Rows from block 3 of a small multi-label image tagger, named by matrix and row number. Rows with one number belong to one neuron. Each number is 50 + 12 x the weight over its row's rms, rounded and kept within 0 to 99. All counts start at 0. After the name is the row's rms in percent of the matrix's.
After each neuron's rows are labels from the 100 images, of 14976, where the neuron reaches its highest value: "peak on" is the class under the peak; "top examples" is what is common among them. Only what is clearly more common there than usual is listed. The data: drawn branching plants. In brackets: how many of the 100, against the usual share in percent.
# fc1: MLP up (model.blocks.3.mlp.fc1.weight, 1536x384), inputs 330-383
# fc2: MLP down (model.blocks.3.mlp.fc2.weight, 384x1536, transposed), outputs 330-383

fc1.725 080:46 48 50 43 41 47 51 45 44 44 55 41 62 50 41 44 46 45 48 51 42 58 47 34 74 50 42 46 40 46 55 49 50 27 74 62 68 48 43 48 52 65 55 18 55 36 59 48 41 48 20 47 45 64
fc2.725 071:44 57 38 58 56 47 47 30 15 50 75 53 54 23 48 54 47 41 50 48 30 47 50 52 68 49 47 47 12 58 54 50 51 70 56 47 78 57 44 57 54 49 69 43 47 05 51 39 63 49 77 43 17 54
peak on: foliage (100 vs 8.2)
top examples: autumn leaves (100 vs 16.6); narrow (42 vs 16.7)

fc1.201 094:58 50 51 62 52 49 51 49 77 50 39 46 46 55 48 51 53 57 47 51 52 09 51 52 77 51 50 47 54 52 48 45 50 46 50 99 47 78 64 36 39 67 40 50 55 82 25 57 00 32 52 54 57 50
fc2.201 080:44 65 47 59 49 43 49 48 46 57 49 43 50 53 77 65 44 48 44 27 55 35 50 61 44 51 54 49 37 44 45 63 49 52 54 39 46 50 48 59 51 67 81 63 51 43 56 50 51 56 47 49 28 57
peak on: wood (75 vs 5.8)
top examples: three-way forks (100 vs 57.2)

fc1.167 078:62 48 27 50 52 40 44 49 41 52 44 46 44 50 53 43 24 46 92 57 57 70 50 52 54 45 95 46 36 42 47 41 43 48 56 51 49 41 50 44 40 31 70 73 56 57 48 49 48 73 53 60 76 51
fc2.167 096:55 47 40 54 50 57 53 59 49 36 65 55 51 50 38 39 78 35 44 57 48 55 50 51 51 39 56 49 42 59 50 41 51 47 45 35 46 40 45 51 45 47 54 46 61 51 50 72 49 39 44 54 57 44
peak on: ground (36 vs 15.9)
top examples: two-way forks (72 vs 42.8); drooping (46 vs 16.7)

fc1.76 098:46 50 47 50 54 45 53 49 00 46 56 43 53 51 46 51 60 51 45 48 49 81 50 51 52 46 57 56 73 52 51 52 50 50 50 59 43 51 48 46 50 43 53 54 51 62 51 38 50 49 46 49 42 99
fc2.76 075:77 41 53 51 46 51 50 58 70 70 51 59 49 50 48 57 28 49 61 54 52 37 42 49 54 50 49 51 32 48 48 56 57 55 50 38 29 49 40 63 45 45 51 50 50 99 16 45 55 44 36 36 50 49
peak on: ground (84 vs 15.9)
top examples: wide (38 vs 16.6)

fc1.151 083:55 52 54 46 36 45 54 46 65 70 41 53 47 52 48 61 45 48 41 57 48 51 50 20 51 56 54 70 58 52 48 51 00 38 54 40 61 31 41 54 53 71 50 51 43 49 49 52 45 40 48 46 48 73
fc2.151 088:58 24 47 44 47 40 49 46 52 48 47 00 57 50 51 56 43 42 56 50 49 51 45 48 54 52 48 10 43 49 58 56 51 47 49 46 49 52 62 40 43 45 40 44 55 42 49 48 67 50 71 45 54 48
peak on: wood (36 vs 5.8)
top examples: thick trunk (79 vs 32.5)

fc1.650 080:00 52 55 44 45 63 59 45 48 45 45 54 50 51 40 44 58 48 56 47 48 65 53 39 52 41 49 52 42 46 63 36 50 68 50 51 35 50 08 42 41 50 43 64 50 45 43 42 71 58 41 55 60 60
fc2.650 072:49 46 57 55 66 54 49 56 47 53 49 48 65 47 42 49 51 24 56 91 54 50 62 50 60 34 51 63 25 47 53 38 51 58 58 40 41 43 43 38 55 50 57 76 53 37 52 49 49 56 57 40 45 58
peak on: wood (73 vs 5.8)
top examples: thick trunk (63 vs 32.5)

fc1.594 101:59 48 44 50 45 72 50 46 34 53 50 48 54 50 50 43 45 52 60 59 14 57 51 65 40 05 51 51 50 55 53 50 56 50 50 63 50 51 49 54 46 45 00 43 39 55 21 45 52 50 47 39 51 48
fc2.594 081:51 48 49 51 52 51 59 50 52 49 50 44 20 52 42 44 65 53 57 51 46 65 53 55 46 50 50 52 44 45 42 53 51 44 52 50 57 47 19 53 63 48 43 47 69 54 50 51 38 26 53 55 49 61
peak on: wood (37 vs 5.8); foliage (31 vs 8.2)
top examples: autumn leaves (46 vs 16.6)

fc1.740 086:47 43 39 51 63 52 49 55 53 35 98 47 50 59 39 00 48 55 49 58 50 31 48 39 53 48 69 13 63 30 56 47 58 96 51 60 27 65 80 53 51 40 64 43 50 56 40 61 54 42 50 42 39 47
fc2.740 074:64 47 70 45 50 72 49 42 15 60 49 57 52 55 60 44 00 52 49 46 50 44 46 54 82 55 44 56 53 64 53 57 40 50 45 33 49 46 46 50 52 47 42 66 53 48 43 55 57 58 39 66 57 68
peak on: wood (48 vs 5.8)
top examples: wide (61 vs 16.6)

fc1.332 079:44 54 47 69 66 68 54 47 51 49 54 51 47 47 34 53 50 44 29 49 54 51 50 70 81 39 38 56 50 52 32 79 61 52 44 48 50 48 28 48 37 38 53 31 55 53 50 53 58 34 43 50 53 39
fc2.332 076:52 42 48 39 60 48 39 59 63 30 32 41 47 58 41 51 51 58 43 55 47 57 50 59 54 55 52 51 51 55 49 47 49 43 57 36 43 51 49 50 46 34 61 78 35 31 91 22 64 48 49 50 44 49
peak on: wood (29 vs 5.8)
top examples: thick trunk (61 vs 32.5); red berries (44 vs 16.8)

fc1.189 083:50 44 39 31 49 46 49 11 46 41 52 51 58 52 42 56 75 35 51 58 50 55 50 64 52 52 63 48 59 49 75 47 66 61 79 44 58 53 50 36 50 46 11 52 46 48 40 50 47 50 45 47 70 60
fc2.189 074:40 41 76 59 53 54 52 54 54 52 67 44 49 46 41 51 55 52 48 23 41 59 45 50 59 44 51 27 48 43 39 44 47 59 58 58 59 51 48 53 55 50 45 89 61 39 43 58 48 44 48 47 35 50
peak on: wood (92 vs 5.8)
top examples: two-way forks (70 vs 42.8); thick trunk (60 vs 32.5)

fc1.518 088:48 60 40 49 56 50 57 51 63 48 27 62 40 40 48 58 49 57 00 55 43 50 45 14 58 45 47 62 48 54 72 49 50 43 51 71 52 47 49 56 45 51 59 51 49 52 53 32 55 71 46 44 53 49
fc2.518 097:24 46 53 46 23 58 51 54 52 62 49 51 44 33 49 41 19 56 51 58 36 42 51 53 35 20 46 42 49 61 46 36 56 48 46 48 51 49 49 62 57 50 54 53 39 49 32 46 46 51 47 59 55 53
peak on: wood (32 vs 5.8)
top examples: night (58 vs 20.6); leaning left (37 vs 17.2)

fc1.340 072:19 31 43 50 55 52 53 51 53 33 44 55 38 60 64 53 49 32 54 42 47 48 56 50 50 50 49 45 63 59 50 54 51 45 44 71 48 54 39 25 43 45 41 54 42 49 38 57 76 52 30 50 46 49
fc2.340 085:49 52 42 44 60 39 55 45 46 38 50 55 53 55 46 50 51 32 52 55 50 44 50 56 69 50 58 32 47 55 28 50 45 51 49 49 51 53 49 48 51 45 59 48 16 54 57 37 52 51 52 55 43 44
peak on: wood (30 vs 5.8)
top examples: thick trunk (63 vs 32.5); red berries (42 vs 16.8)

fc1.677 092:53 99 49 34 43 35 46 62 41 47 44 64 64 44 46 63 41 50 55 50 45 54 51 40 45 62 47 51 50 48 48 55 44 46 65 60 49 34 53 52 50 47 17 44 42 51 42 55 41 41 33 54 51 52
fc2.677 075:52 46 50 54 32 01 54 49 56 44 60 61 54 49 37 33 41 57 52 44 59 62 58 51 44 52 53 93 66 59 51 51 61 40 51 50 59 51 49 36 39 50 50 49 22 62 49 50 00 03 45 46 65 54
peak on: wood (34 vs 5.8)
top examples: two-way forks (96 vs 42.8); drooping (38 vs 16.7)

fc1.113 075:43 51 53 48 45 50 50 50 50 35 45 08 32 47 51 49 42 59 50 50 50 36 48 51 45 49 50 37 49 60 29 54 44 50 60 41 39 27 50 46 52 53 49 53 54 55 49 59 53 51 50 47 32 45
fc2.113 096:49 50 50 52 50 86 55 43 45 97 51 46 49 54 40 48 50 26 51 47 53 56 53 45 60 56 44 60 44 44 50 49 48 48 43 65 50 54 55 49 49 38 49 48 50 52 51 46 47 52 49 50 49 48
peak on: wood (49 vs 5.8); foliage (39 vs 8.2)
top examples: autumn leaves (38 vs 16.6)

fc1.217 093:65 47 77 54 57 54 22 46 41 51 49 35 54 55 50 40 49 57 56 50 47 50 27 46 50 51 53 51 50 56 46 51 57 44 49 50 58 48 58 42 79 48 46 69 51 48 62 36 42 51 47 49 42 43
fc2.217 083:53 60 50 81 47 55 50 51 50 54 14 44 77 44 42 50 53 44 49 51 61 53 54 72 53 48 47 56 29 39 00 48 50 37 38 23 51 51 37 50 50 49 51 57 45 45 50 40 51 53 51 35 55 39
peak on: foliage (51 vs 8.2)
top examples: red berries (48 vs 16.8)

fc1.617 077:48 52 49 57 52 48 42 50 50 51 38 56 61 53 52 49 49 63 47 54 48 46 51 42 51 48 44 68 41 50 51 58 50 69 52 47 56 52 52 63 61 65 49 42 53 35 41 44 49 51 22 50 50 45
fc2.617 078:53 07 56 50 56 37 45 52 60 51 55 46 53 47 53 57 46 52 56 52 50 33 56 38 90 52 54 51 50 55 43 64 19 54 50 50 53 49 38 54 49 55 61 54 61 56 41 36 50 51 66 42 56 57
peak on: wood (46 vs 5.8)
top examples: two-way forks (72 vs 42.8); wide (58 vs 16.6)